A small text-conditioned image diffusion model, trained from scratch: 64-pixel images.
Rows from block 2 of the text encoder, named by matrix and row number. Rows with one number belong to one neuron. Each number is 128 + 32 x the weight over its row's rms, rounded and kept within 0 to 255. All counts start at 0. Numbers have three digits each. After the name is the row's rms in percent of the matrix's.
# fc1: MLP up (text_encoder.blocks.2.mlp.fc1.weight, 384x192), inputs 0-63
# fc2: MLP down (text_encoder.blocks.2.mlp.fc2.weight, 192x384, transposed), outputs 0-63
fc1.243 102:153091074120140093155170114151115100109169145084161151102132092097167173110152130154123172126161164180158118099103112133170167157119156174141101088155191176085147169099126145092182112143108082
fc1.244 118:170094082119140100137145125149118073097153116093161173123142109068163165113185135121117146125148163170187137126112093139165186176108168160114095113182185181125156150076121140087161108131120100
fc1.245 099:118159149160090179086078135111127175159099114181105097138153177154086087153082165113138087124112090101099120144165154113121077082117102079103163161103090097142093109184168109167078161085172172
fc1.246 092:129136195122110159083116143106112183131072105165115106158127175192095102139096156135130096124080118090080109131153152149119086073151093091129165170102098091157084110185161126172087134116173145
fc1.247 079:095164148128101147101116128080131175108103109171104099168113160190125107138114155090160084127109093079093107132151164133115108098113073092102165163095102088142110092153170100163121128079148177
fc1.248 114:136093075136155106148162125158139089113168142087149156109124110081143159130176110130097163139159156160191137136108103145159151172128169166123089125156181183127130129071115157063163127134124108
fc1.250 114:144080086115164101131148134154120086102183115083177150125125085091162170120184116122102154125164164160176141136124125135177175166127169166110105112187180163123133133067118142088179109134107101
fc1.251 070:126186163169095142122134117078159176108084131159102099167123133184099129116109126111149093120075085099090131121137167157092099103141077076146159172116061088154114085195128094171102121097138172
fc1.252 123:166091075126170092127153144149136069106168118095154176121132103062152182117169120148108154139142146161176140130122120125157188175103156163113113127161175174106125139093130161083166104128116107
fc1.253 098:088151180134080147102091151092146178138089114171103096140151155162090081150082145122130092140087082076088112149169154113119093085127077093129135170097085101140092095173137128160084151092139177
fc1.254 107:136098078135162082143167131147138080142154156096176153132132092073176174121165118144124159132170161167187132133112120124158182189131147159136100102186165172110156155092116154074150131130092110
fc1.255 099:108163150156092139088121130094136173149075135163089088139123158189107110139091151140137091118097102064076106133170181127109111080136104078127142139088066105150080089174165126188074155106162160
fc1.256 093:091157148148120153086118132097137157123106118172107114150130140190103070123088153111142088132089101100098139151153150129119085093141107071146140145077074066139075123187175098153086129085159142
fc1.257 107:151086079132159088163167111150129097118155132097158158122147108069167180127178110126112164128166172185186120130094108148177163179098157161126088103181184170100137157077131153067145121140109101
fc1.258 085:088150180175125160113101125088149195129074090168077107182118138159114084120097138120113085143086121115100132152161149127073084094161095103119167181109104096167084093152145124182105137076129172
fc1.259 094:148084066116174099129167150158125076138159152100155150120116090093154150135152129141114154129158168182185116118133118133147154172134155172102118120160172166092141131081120151063165102142107086
fc1.260 090:096148163149090145108112130078127185144071117157081105174134134195107101144080140100144084160084094096081109144149142148113106090116083090105156164112103075158074087178150114180108162083165164
fc1.262 101:118151165144095161117100149098125150128073116148103121155149148156108077136088149101127091124096097087068102133167133127121083093137078089120155134103087093140099115186144094190084165109175151
fc1.263 101:091161191149075142110099130098125169163079105140084117124139153169087081113095139112132115121092100066077111133168159127108117103140083103145132162069077082158081112161123109193092145106161150
fc1.264 106:171070100109160115148150130167129105103170148080170147110124102078146175108158097121121136128156173156176136125084100147154173162122154148143099097168165164116153141083109156071161102136101081
fc1.265 065:166108105070128129133165126131138083131170177079123150080129133101130123077169096148103136128124152154148152112077056095159171182133141166158089077170153153109160177063113143095144129157118090
fc1.266 101:115157166136095179091102123089112165125086132168084120152125177158107073139076149110154094127080091098086095127168151128093105085119077103108150149075085078169119096184147131194092165110162168
fc1.267 114:131102079107178091147172124152141090112185126096175179120125079094156170141170112136117151145158155185168136131132123124150161165113161180119084127188179162119130137093109162079171103131090091
fc1.268 090:123154183147095156089080131099109155146092106157097099143147137161102110157107146139143085143084083090095126128144154121109078071123089096134152158101069089139124086166125109163088141085169149
fc1.269 105:139094081103139087145148134164136080139165139069173156132132087088151172140165102120129140148156174170163117127112099155171169175120167156118075128177176163124158143074110153063148124134115085
fc1.270 103:116145152147082174111111132086121163151106109163102107149121138168095099147101143119149118122100084083089105156151143144103093098148080073121157155100073096143086090181152113176094167085143154
fc1.271 099:094165187138104173112090138081142156142076110152092112151126167181093087123064130128148107131095108069085125126161135133100093104147101094129155149069062067155086104172162108181092135095162156
fc1.272 108:139107074110176096129158125169147091144185153079162163107123111083157160133166118153087169120159174155180154136131128121162169162139156155139125127179169182096146138089107176075167104151112104
fc1.273 094:103147159152098149090116141119126148141101133163089108132144176182088084127085162116161100121119102103069117154155179144105106072116120089115148159112083091136093121188154116162104127101164142
fc1.274 117:166068076136147094158160131152105091105145139090153146138138097085147166112185132126129157118155164170162131115121125148177179189122144175122086105155190167104151154079122144082169127151110092
fc1.275 091:099177154139116162091094123095156150135092126171117113156137147190091071128068126128156089129113114096065127165145169116131101082129115079113131161098071072168087108168159120183062143107148180
fc1.276 061:113105104101140120105138120173153057133171173110134183117132096064131162109122090145128145112167143152148141110142070135174180148140163135125085107176184158116113122111121169059155099137081089
fc1.277 090:105161166161085142114120160108127176129076108161088106158124174170120081158094142119164110143101092097092111143167159137090087105122097099137171144084093073151069111163152119183073135117159154
fc1.278 094:103146189162083160114118132093138171129103103171107116153136141171078109162085144096146120142104099099088129145162151117100086108127093084126171152088101083176119092163139125167080165099150168
fc1.279 106:139097090140156110158155129166118088131178121091152159115111104073148175139157119138121156114142162161172134136113119131163150173123157182135110097167186167094149139069127143081152139153113106
fc1.280 101:101178178115101139107082122098145151132082135179101117139123159191080101120069125124127090144097088085083106132149161121119087097160086104134159165099067060166077120191158124183100145109158152
fc1.281 090:135059087112136094121148140152110090120134106063170160151159098096177172117157143106150167145123141196166123151132099141173192182121145140112106128187177178096135165090136116082170129144140092
fc1.282 099:114155187144081171114112143095114140163085107149080100134117151164077095140076146129128123128088078092080106151143143137113113080147110076143130153072086086146084103189131108159097139107159158
fc1.283 109:087185167125104168110099121090143155129083117179103109141122166161107078151065135097154082119112100082080128142155142132105084089143087072126157160099068076172116109177155106172077150105162177
fc1.284 067:107133121108115126117155091169132091132143186095155160110135128110128131106116076171107181104132116168168136098117100083159166174113170171171113094150132136072175178103088164082144115140066126
fc1.285 120:153072068121159099148163118172119084110165137084162165128137101090151160137166135147112160144148156177188122137117124136166184180115177164113105125173186177112140141073111164082170101149105092
fc1.286 086:112134182138069155117090137110128167122100093154092089164150179170107111125073147123137101125092111094077122157158175137129089112127086112117162150094069080163095085150169119189070136110146152
fc1.287 121:145090079135172103138146133165127094104154117076158157128112087099147183133184118130093160129154145176173149112105114144174163188134151176127110133167179186112162146072119164077179115135105097
fc1.288 102:113153177126099156115108130078145149160068112161094106131122160175103080137064159106135090137085098083079117143160143132102119094117074086142141150075069099144107104180157116163082143123176172
fc1.289 056:076190146140164161077121149162159177155139107127123117163128150186073113131095121143144073095120120058116133104116134109065121070162107101152155163074090129186142109153136118147092153102159136
fc1.290 052:110121073149207096145160141154153118176176153086128156064117128100145143159147152121122154116213163139171111150100074116127137152124189134152083117158120172076141161105114187078101096157079097
fc1.291 088:150117075113160113166138094145140097111170159095152151087127112087168165125169093148112146094165158165178160109079075119178168165136138142140102078150143141072150150092113148075174117178103115
fc1.292 102:122177173125074143101101147109139163145091128175105101130147164168099093127071141093142096153084082100090100155171147119123101091146071076133123143085064065140090104155160114182088164102159168
fc1.293 075:124079074129137117139143133174154079139153152079139142094130100067152186120157083118118142122177150189155116098125120121189179148103162167121104106169188145120164174059107140095147117131085091
fc1.294 049:119139065084184108141106137129132133148145130083137149084135117135131173088167073121090141120121138140183137134139101094142178191121162175158080091131160161100142178073108130127122161190084115
fc1.295 117:156080074109171102140164133152122090114163133089159170112119110078158174130165119137115148120153153167174138133105107130150175173106174172129115117163186186110144137100123166085174121137114087
fc1.296 104:104150170145083140110095123105120165135080135168071106129136146154081076147102160102163086115117105077095111142149156143120087098128074072127164161093086080165084104172135118159074158113155178
fc1.297 102:150100086126162086144143114168142104102163122096172152104143115094164158107155114126118152114170174181176121118098098128173154164114161163144094118167180168116137151075139145074176105152106082
fc1.298 103:089178186141093143120113127103126160144081105162091101161133168189105103120082126104150108119094102068076111140138133113107087095148078097118150159078086092156077118169148094180095159103147159
fc1.299 100:112137186142096153095115129089111174140086127172100099143149161176083074125084141099160102136080094101098112139142160149110084083130095092099145145066077094175116086161128126187080170093150165
fc1.300 097:101167167154087145094109127078124182141104119167114087143118164185096068115102138129151088136091100080071137130164167143086108100136114097124164140094082090179104088173144124159067133105149161
fc1.301 049:120164138144128141150132168106157147115077087185096138186094144167126132113138162146158116153065124078069083171128122133073075095123139076084115199068143121137096124134136055144132150087122111
fc1.302 092:084169155164104163094095138085109173128084126177111092148144175154120114144088160112143106148093101084079099142155164144084090075126087096111181148075104102150096084188164123156100151110156149
fc1.303 111:147078096126166087137141137176105091131175116080159175108141089083150178135156126138115144144176157188163142119113127122153157178101178168110099109157188171096142146086129153089154115123098085
fc1.304 107:167094067112152079153137118169141079112152140083151161119144087100159157117175104141112165146135160184184132128094100132173183167100176166110104114158194189095140159094137140093167119129114082
fc1.305 107:163072073116165119153142148153112069135147137076163177120140096067158169119188115117125136126134159170164133113108103155146181167119144147109100094167160180120160148093108139066181101130093091
fc1.306 083:170114075088142095137173107152111072094159141076171150098118131091144145085170108151126161094164151175160153118091103126165142155122159181146105111148141148115169167081082153106156130159100075
fc1.307 091:125169185157106164074113125089120145152087112150091120141140167166089106146100172106164109130116110075083121143164150118112118085150080085138166156078080108175083103163160110159069132106177162
fc1.308 095:135070085113154106133162116152115095142166117073150146127137087093161157144149126137103151115166150172171118108115109124158159169112180183133097111157167188120138139065123156067157116127104092
fc1.309 073:134167192179111155123113162084132176119088103138073093145123147175111094162108161122162115160118109095066137169130187153089119081124096099126174146090109084160114081187169112163129148074133156
fc1.310 090:121153184133100155091060130109155168153100123150082096157120164175078064149080140115152088131091115093097108132145151135085097099139118098121147152087088105148096103174173093174101125114169138
fc1.311 100:149075075131168109150154113157113093099161153083170157107140099078148173119177125123098149132172155169181131105106113110177179175106165171147112121175172181101137160079123158063150097147115116
fc1.312 114:146079061113154096133166129166128081136160133084179150120140088070144185109158103127102175124151146161170138120129123122170173187109169170120096108178184166124155157077108160086148126140107097
fc1.313 087:113139163128105172064130134122112133145084115123095106156117142171107114125060133134148109147091114081065110172150168121120096098127119096114169158095069091144055102141156112170092130115163139
fc1.314 098:157090093099139121140145134158138100122158139092171170097126106081175165116176123127116149105173165164162138102091107135179143170109154150145105115174168158116159147097125157070139130149124099
fc1.315 083:121149183149067180101109153104135188151073127168090085173152178170078099128070172123134070127095115102086134133131159137082097082116091082124160171100064116169116082163148087184114162095157167
fc1.316 094:117131169174077151107114137108107132156095099172114102174125136176106083136082167113133089153114095102111129173165171142108118092119092091118150151104096087164102099184166136187092162099160166
fc1.317 095:118143183137080146089082147089151133137101135149079117142115169169093096124065159100132091108110077089065109148140137113101103099120100103130130141095080078177063118157155103163071131111156149
fc1.318 082:104161139158106135088122141073115164156101095184072090171129174193113120141071167097140064141072129105074102136147169156099098065137103078133141156072066118163096102175140106173090141092163159
fc1.319 108:151085078123186075139169144156120081116172129071153159128114081090151177142176117142095172116177166166186125124100129123149182192123160149140123132182174185096138140074117156083149136128102079
fc1.320 113:164084094118152112138164138160114095109171146089170168123110097064154158133176119158092166137153143163186153103107113131156159189136177177114112115175177159125153148086098139084173108151093092
fc1.321 103:083143189127091141089101151092144139135086130171110102135127138171083076128104151125155110137092086074092131148161151142088086080127089098108164160088097091165101087171143106179094143103181151
fc1.322 100:157086080102153102166138126161111084122149138091179187122147096074166153131165096127128161128150147192187129130109096148150177182111130172132103102180161151095161167078138159076162111134138112
fc1.323 098:113154186134099150103097150094119179154081115146077089161148147161077080139101157141146102114094087088068109137150153108103098080134104089112166145088083078140070086161140112173102157107177164
fc1.325 109:161061095124147095141165144134112087104142130077155166114140109075177182108173124139138144129150156184177116128111121152149159186083153157133108115153191181119170160092138124093166109154116091
fc1.326 097:113138186125070175088120153080117139147073135170091111138125167170092106135057161118169089146116107089091107127148179108104090096133075102126156135083055061171093090168135112171072153120168167
fc1.327 131:157084082137153104143150120147116067109154140091151172121143105091171177131171138146094165121147170183172152120117118145158173185127159159129101120177173177123148146082120168064170117122129117
fc1.328 093:113150179155105142103118149112141141158099127146100121133137146147104106148067164102168089121089109101063102162167176126119087098117106085142157160091091069149100082154164110159099128100134177
fc1.329 105:163083077116171104151168116178123078130182125089173160121115091086160161133171102126126165131161168179179153120103105135167155175127164157136107123173176192101140128088092140082164110152103078
fc1.330 080:093159158128099158092107137093108149159088106178076082157123168155098120142095170129179082128095106083071102146167134142114096065125098103115148168102086087154091094157166080164096160095152150
fc1.331 116:172093078120155103148155113149137099105154152073154154129117088076166184133174094140114171129160170179157125124109112137157144165108152156133109117160183174120156166088126153075167091153101109
fc1.332 102:104170158150097165097097126083121167147084106156084105133153176151080092132088140115142107151098108067096096149147148124079094101106100084107155157089070076165117108161145128163096148116190156
fc1.333 060:130093130066146122148175100199144074151144147139145176084144078075178123104125117158125136076144152156164124090094077074133158160126141132176090064177167157094166143064120171078104120179117128
fc1.334 096:109163177127071142103099128111123143131105115135107110129124175169117106149089143089137112151090106095077123146163157131097122086138078089114141155096052084152096082163163123181082151116179187
fc1.335 085:115177199149099135115084145084126153123109128178094105140146137195102100128075142107157113140097098099086143160136162128084114089135089102135153158107089070174101095172169095178117139109143158
fc1.336 101:092190167159103152095111137102127183157073100183108092161130147187094084140094138102164102133121085108097105147149157134105091092121097107109150151094080084160107087181145093189100129101166177
fc1.337 121:144081090134163096132164124155140081108153136092153164112125101083167171128187125149096160124160167174169131136121109142180176175112160160115105121172176183104160140069109155090167127147120081
fc1.338 118:142095087111148088143139133175111076124162144092160153129119078072151188141164114143105160149163162176167145141119125145158159179108167148120115114188180164105135144080111140090169124143105086
fc1.339 087:150093098106155076134144131173110089125163151097180147104126103082163162107156106127106162129173167181183128094091096145169143180136151175142115106183180180118154152104088135089165137166103075
fc1.340 097:113131185122091173106115151087099166152101118152115101132142166162091091148102166118153117154080101080108090139171179114114105088114101088124161141088082074158108121171159119165090149092168161
fc1.341 108:153093083129153103167142121149118088113163143062174166134129110082157177110183119133091152130152145172177130112104091147167165159107169171108092119181180157114153137087138160073174109148122110
fc1.342 101:161075094108156092157155122163137072132149120089148182111123081091164161111158102122125181142147160168162128097110103131178151189133177182124086113186178162101155143078105142080167117130116098
fc1.343 085:103178177166122160089114140093125160130123110148080094128121127158105095147077148121145107130101098066087126135173160137101107092124127062121148152116087098176062096189143125165085142122158147
fc2.243 083:134087121163109122137093155148202131137112088132133147127135155098117122159160094121126122118094123143149111093131145133145108180141137134150076148156152155111125156119119166115129134087142107
fc2.244 091:161096144122138131093101087149188121127134190159147091100122146144109155111118089135154128131097109115079128114129095118116106154161134142141131103103141129154103150109131134149133110111150142
fc2.245 094:102163165094075110145133093123093138160126162142137137097103154153112133096102137124090166122114147109145115157143127124112152104112128156131139120107138104116153147157131135125104148159102127
fc2.246 084:103116121119159142140123092111066134120138100124109097127152161136104128103127151113124145125114125100155138114108168104122107159101125117150114113122130158129103152111149098101123151149121116
fc2.247 067:152117117163099151159152144105064151124088095150134138141129117079104103148133109092119146125147149158132131163157154170101154174162147115117108101157135180136091120081090085117085084108153119
fc2.248 096:174093117116110162111133142090221097143102112109150135102128157104103100133146110147158126133103099152128096122139088146134114154134129153106081102123136109104097136109123133108112103125097127
fc2.250 093:150119125123131157146151135153179119105154111111136154124113152135135135152156160112136113180077075116120126130128108118160135138062142110090091108154112127127099165135117131128123095140157136
fc2.251 070:134158160116149137168127144163091123124107164112171135091127168137091092091110098084116123149155169109112155146087116112134100112173118120128111093159143119135134094151121122153138125098150100
fc2.252 111:164093106150168124142150107131170151123129104075145153151123121088105110128123143136146114130119106151139134129130099160145105172116159117096083112107160113139149139096148093120120153137143084
fc2.253 089:145133117125112141107130100172089124158155105120125106120153146135152112119121126152101120128167119099162131145093110116131119116155113150159145113120111162107158145129144101151157106135147146
fc2.254 112:157133165080097151110100112130195114094129172123118148086114130124111144132075118129169136096080064102123127093107103104158132148135090112166116068142100070139105145145135124137136092132133109
fc2.255 104:124158157123122102143147097167103117148155124174133131096140156154132090146126127154105141113132151096108169111141132090108127102181149115166179136125083100131132127137093152175104089165126168
fc2.256 101:106180142106094137115112119180095134162114139128096138112130102124149148117130095106107137120168109085110146103127113142102114130127108115160164108120095103119139099132107155161124126151137166
fc2.257 103:162144151103098123150155132150177158105121175156091135069139152136095115159093098154193161110143077105102097076129087092119101092158095150148102083090086105105138166151092152139091076121123154
fc2.258 094:153158169047085134119129112185062123147109172170138129080104144155124144093120129148133165076138112085124106130098115095135106094164105138162155073094111105130144133152123137171105092154103140
fc2.259 104:140118135094125122130125091114196103099093150141074101066115107154131130099057095122172170100140083119089130095097114127108099120137104144131155098109086090134144174132090179176127120125089154
fc2.260 100:124120183090113148139146122135093148115144143151129090100120114174154136098077095117124136091125145112105119122150131096095133141122121141181133102109123130114123161129140177162075116126150121
fc2.262 104:146131153121128098145149114177072144138143119178137104092105157162135103121101116140089139139171121134099145141158141116146123131138150142165143122130136127147122139117121161156119117133135131
fc2.263 113:125108125155177107119100124140055146123130045121156147170154122102124106147154142115100098160142139151141139145113143160130144159094151145118147174133152189128151088134148092072152135090118121
fc2.264 097:147113135120079169112107101113231159127097140111109146083101152142118143144115101133175119082122087109119096107096106117134109116174108113166121077088136111153136157164136143120115090122142111
fc2.265 076:089159146096121139097096143152167099092102154170149102087082095158107132152110094103106144114112093080087116116120147139150123085134095140128173096152103059112098119181078133157089103166090117
fc2.266 119:144110116175160137127143136090059100153153055115149118167139106121134121114179142098101119150144125177179145186139114157132110174090139113085134174129166195135138094087176122077166133106145128
fc2.267 102:183118089148127175135118116118165117146118098076139120151151149130145127115167111101165089175112111127174086149130102126121107187067139125095130120145170104119106164127146102130140125122124129
fc2.268 070:120116138129140089131140104159094091105122082150133135124117095111135144123109179148113121185119157180166172163107172126139158139150131172152106141099186144155150135083163144069171158082102132
fc2.269 116:151122156111091134107107097149224139098099175137112101082126160162112096149066090127188132119096080099106132110146115125124129116156094125146115094132113095099102150124130158167100073135104129
fc2.270 116:125133139107093121115133135161069150118108146158148100107130101164127109133089120119098157100153119114114160102139149140134123096147115128159130127126126123139134152127104114126089106159108134
fc2.271 076:110121107174141123104115142156094135164127065135111140182112119108104104162113182154085093162126169173110127118097131119093097161083152108140166163121143138155164160143153113137175136148152131
fc2.272 111:174078130176155127140123129095173146121138102109146139153177150072139128129169142127163096147069108181172117125107098133160148166086125133125080110136152121130132114115152123090155147101138106
fc2.273 088:137156132148183125128090163116074120132103093102171123142151123142148098147164108131087157192172146152141136164123109130140115111094165094147136140118153163120142090110114086068130106133122117
fc2.274 102:147094116131157175135127111151185106153155137135131150133140124103105122139123149135178111138113145135157101135135127125114155116124154142134105157147159145101127157151100156127151150147100101
fc2.275 112:095125169132086114101139145167090120137147135149117117073113146127140139108111106134098129115142121104089142118131122134113144129148112108122165092128117125120111111145085123165084108120126141
fc2.276 081:174095136082119167151139110159206159110112127136140112074144161165147143106122116115160108090135127123162135096089132114162145102120091100137164101084106070134108148177154128177138074141094142
fc2.277 099:140143132118088145143138134180061145167139168176141144082134157140126140121093132129071132097174129078130163151104128109102139100151127152115147098136102128131101141126108124150087109166107146
fc2.278 098:095124086152179110119117158116055150132153089129146157175116121122144158146169137096125102181149132191173110177115104150135150150094119141068102132176176199096144122091184110103161131094112107
fc2.279 097:142087153148108158102128108145190115114153102099131111075135158132111125126147129153161133135073073152126125128120084156133106177146117117150097104148115089144147140129162133114123149132092104
fc2.280 112:134152125128140091096141104159078149126101130142114118073131148136132128117110147123081136105132138109111125145146121112113098093146122115140155122112100126134156104129116165139103094149113150
fc2.281 115:167138175089119168136148125154195151114103155162083093105113154155130097150069111149179170114134093080115103085140133120115097089142102147140133075134068113149147160130125140144080118173084164
fc2.282 109:125113083155142143145135136117090137147161075124179119163132112072145144117183127108091099181122114167175105184120119132156142163085149106089148158168156139137138107115140084107148158123161082
fc2.283 109:153152151085127134149142090181101153124118156124101108059140127129119151105089098144106170141140094142119122098137135129125099097140113132140156113158106107101112141140099159138120082170145121
fc2.284 082:113149122161139113161110143143098154093141071083120160155155097111126132144158175115153093186109116133116164130160150108163141184137119166089079125120125124123113125094185103071166182141170132
fc2.285 104:178082134127102167105101101119229101127109142133096111097109147135107140134110089125144138093071112140162130093143106133150125164127106145106124112136151123108101140119119157156155114126135107
fc2.286 090:124107104140159124127105114165039126171163100142116127169137139074133126102176159147119149156148138171170099135138156152151116168129124127076146123143189182147114103144173092068134107139133103
fc2.287 115:157106144131131151110133122103212142126156118135120102140131120103134109113147120153171133162085079154124121107139110151155131135079149125097117133110129105150150124096130132145133124111128089
fc2.288 111:148113114194141104123113155130043114134141073087146147174176119081110137108192173147102125179135123186159114141121134136113118139087139119078128177123154151123107110127177111095152130085144084
fc2.289 065:127183160156105119152169168108141117121098126105169129096125173102161157092112076115070115129102171114095122143163128159133111148145135129127115156126089114150133154110072161142134116132094155
fc2.290 068:142145161124118118120107090120131171113109206161079118119089169146119115120064100150186177143122138123147147110131093076118121080162126142147145066102133081122170151150080148144140129159090149
fc2.291 085:134096114138183144107111168073147154116131110080132131179159157129133104115144139131123110193118099151187123136108136158164134124079123131077140159156187126131124127103145151095161159111126092
fc2.292 119:131110132114106106128138145132094124127149140128116114086111136157129124113114131130080158113141124147153133150130143112110102118120123114162125099144109137127118136117125128140103104137129119
fc2.293 110:136117131102112119104112116156203110109096185121108113048084118137152110136100119129140164099119074097126111096135107087148101131168126146138161063118057076128140157142101128151120072140125130
fc2.294 075:106165158076091132152118133175156107165142146182141157107096118179113117084064088115161188120175128117085138140145146095120129083151143160159152126105087084165097110125077187124064095172141150
fc2.295 108:137103145141159169147110147131190141123128128137131145129125113110113128125146114145133128147120091150155134115122123131171144143138114107124076102113145115137098153096141148134138148100133122
fc2.296 112:135086111168150098124146138085050142134122061097167152143146126118121160163176176117087092201136128159159112179088139147123163185090155108078118132143166149092138092109159106080158179093144118
fc2.297 093:173117119132102120096128124094212141153128144119152131092143138138139097163129090147165125141076086107118147093106117140157122156093100114119087093123101087151111147168108130149141101159114134
fc2.298 100:128123173084111105152149110142102155129097119157124131075112146149097139100091122139076154133133124124105147149149129099142105114150141118133173111141132093108152149137081146135105079127112143
fc2.299 097:106116083146138129159132122108071140135125078092138166132157146078130102154145175104118099151154147154162148162091149118152137181072143098073128130172173145120118112095166103100119111116138128
fc2.300 112:108126157125100105144119111186076122160126123144109133087104121147092147129100140136073149134166119087134158109164154093150117124134099127127160122120116116152116153142128152149098121122149136
fc2.301 080:101127153056133095130097145173089121107083166117142109062134162184143146159130131141102168064153115069138142104149106117129115089162151164170127068124069063143163105177082117170092124130100174
fc2.302 090:126125097175157133112123113106072093158102088104185144176170150067120129111176121137084134201098108155179121152124142120143151197091154134076092183118183142146121098118158138113166146076146130
fc2.303 088:156104155113139123134137102118194162094144137140089122075141133145109097162067136111140126111118093096107113080111132153158122140130104136136115106116070087093158143154105185131088116148103154
fc2.304 095:163139150095132134146102146120224111117113194102079135109141117165118115107121097103181112109116097143099084118121118113159103105140090134175095114141081079124125159156149143153123095121117120
fc2.305 106:162142126094095136096115096159211146114116170163109108116110160166146103104099122154190153110126116092080122077124118089112145138126095153180157097098089071105148121151127138132082098136093126
fc2.306 076:109147136173109124112146112071143108148119081138096129153150166113107103120133133102133093181104150168149088137102148160125104153083164140116113127163180120111102105144174114061137155118131142
fc2.307 087:101142133151140139147123124184077148123124110150135161099150149154113140105128153118088139153124152137099115109114175142132126147134106118121142142137122108143110102118144137144111131120103146
fc2.308 107:177109168118111175117139130126189151113115178128078145054137139156141136113098093125172146075140073096081142114139123142101094116121090150156113087098116064101146139127108127160126113142133144
fc2.309 064:147095146141186079120123118130071122079170103139099094132182096129141126147120175133129131119140084129174146165101110164179143175110167141104144158184149161137169152155176070075157128122129078
fc2.310 082:128125105156140120158152140128057146163162095140106161103117158166107119118157115155084171126181124140100181157107159124097149107131151162161162177162117164090104129128109125152099151097149112
fc2.311 084:113132097108102118121153125090222137158093135151115129085102151113136158140139145126142151134077117097146132091114109165144148118098099146154113130096139101151092118129157120171121091107089119
fc2.312 094:173092156116118132137099100103186161118113165129137106079124105122150104104136125107179151130080124130113125126117129133148128167089086129149079064089129081104126124122123106152137111166097144
fc2.313 097:137089124146174102122115140101070095136118039125136172168163132109102128115191124154062133200148118166172109141143142146149108159122156147123152138152185137141160114117173109077134155127122135
fc2.314 093:174124123132120149147128151114207112101159075083149168158153118145121148162150155118152080170121133164181108155142128154116166183128155117111110172102129143112101146145167116067177165119109107
fc2.315 062:087156129184166122178086118173112116119167127162111099126106086158172125162131087084125168108076107136092087163151085175110136129114146088161163115175149111147143156167145158159180160128124104
fc2.316 090:099151141087096093119102114164068160157136138137125143104141162149091101111135137120075121145146116094116141161107123140121116140108104092127156147154118153147153107116148142151099119119104162
fc2.317 100:104130145157123125104124148140040134131128078156131116126138115125106152126132117108067163139163152132119114157155135111136137110126137154126161120169160138152147126142150120143154124137136127
fc2.318 094:168144182100108116140132107165059145137096186155115153039091156118134124131127135147136166132109106130141142093099129111128136110152081152169152077118093076148121136133103142155079133125104116
fc2.319 111:171096138074110128145104094117211107119142146131087096050137137154133125140072130124174112127110083144111117069108084154127139138103101132158104050097108092133104126118123155145126121147138110
fc2.320 114:165089087165124120143130143098163134092151089078136143150170125112130144164129139098173121137094134167152095160127102167140129177063147111081111167153177160143135118085169102108148133079155083
fc2.321 105:142091109143176110152130115146102101123122042139166164143142133081141127116136172103086114168129161139141154138124130163116102164101156102092099175155140150130118109124145115099130163104130085
fc2.322 111:166153168078075141126158108123180153127144179142124106110116151182134106139093124147162167067122081079122099121133102090121139095164134148166142077089098095152096135127095153176087119155102149
fc2.323 090:121167136126104107095115129133099111157117116186116133129095092186144103104125094153103126148144151107100179128137159128133109093182111106136150154148133158108152138111089127128142133138095126
fc2.325 113:118146159097121123146149091152196128154113161161078142072099152156112135137115084114146119078102123124075145102140104133121108128165133122159135091137109106108140160133081187128128109141132157
fc2.326 121:130081093167155112155120136138048101136124068116168131147144142111107137148166132130120093155104161188165106173117116161118139184068139143078104148148178162144148087095178096069138153080164098
fc2.327 113:152085099150135137135109135113179115121104127107154145131119114114110145129121116122159081150110091118126126116103085124162155152106115115120136116123150086113149114142153128104134104140122120
fc2.328 100:118113083162174122106139165132093106123133042087140167167142128106148161151159174130113099196163127147135147167126138129117154191096124103117124172136182187107138115110172137060144130073145115
fc2.329 110:154133126102108143123118109155214126142097180137114128078127119129136115115097123154194135073131101121104103097118118102162134102152107121158142107114121090115104129171144140142118110153142124
fc2.330 081:122136119169160122124097183098055090147161058081180165129137131132136158157162119130118136162077140133164152159123145181157136178095168152117144128133163134154115121088178124073175151085169117
fc2.331 107:130115110135132133134142145078195121141121127103154116146136153088108130164168104153147118135105116135157137118091114144130143177080097151085109159152152158143140148093153117084124116113149091
fc2.332 091:153101099166133144117104134112101097116162040114179125128112130097144114107191132144104132158124109174157136126141098147109099155131109123105124164144145183148130147095151107079160125085108123
fc2.333 062:072175161143128081134166081182166165111152166136138149127103124137086159133068115144168104085134129147064130104106146107170133061188112106180159112163114076114103147112120155142090147136133127
fc2.334 089:097087076173133095151133166099086104153103057104142152158178105124154128093173147129083132182117156134161094137087116139115130186096167152101102120148167166122116140136128141102167167086149098
fc2.335 090:096123128142138124124132152158076111140107090092184160160148147119153106124190119159096133209150119184122162188150173140110129130131119119081106152133173177130100093096160105116140170129147077
fc2.336 088:133141127119088122100124090179117139118140113178144130077103138163156121115107116100092149134140160134145106131142136133151163112172150119150125092140118137106111140111144112177117115120106140
fc2.337 112:175122128131146130155103111116193152120107084081156141150143156098110103144161116120189116157100116135128102143101136138162158155098125101085117121107126109146144125124164130075134129093157129
fc2.338 094:133128111115105167137163126113203100123114177148142112111106145160157146140083118118155146099122125120107120072147113163141104168111151152136096123128099073124137165117151149171132118144110111
fc2.339 087:158128137108107166103168130145188103088092130105132092090138147136110152102086135109191104110105124124094081102087094093138150122127146091180148111124116103107144155158098104187149121140152169
fc2.340 123:135107089143155139145110136138060138136141084111174138147173149113140115148149166132105108179134142171169144172093154154132155179084140152104117169156179154137159129109166111086166150110152114
fc2.341 092:160124109107115131113121078162217098109103139106112087056126132115104105159104112096164136134126108115117104121098091151119108155097090114176134105089110105135111131166102122179131116135104146
fc2.342 078:154136167130151118101132114149242120146137106116099096126118165110166133145115150134142111155079138104097144139151118163098167172129085140094152134143156121164150164120150147123132127116118143
fc2.343 095:124152137095135106095141104186126146162147177159155154126080115186114093119132138146078179109128152119099172138179175140141090104155131128165144095128131138150103097153107183170099106155098139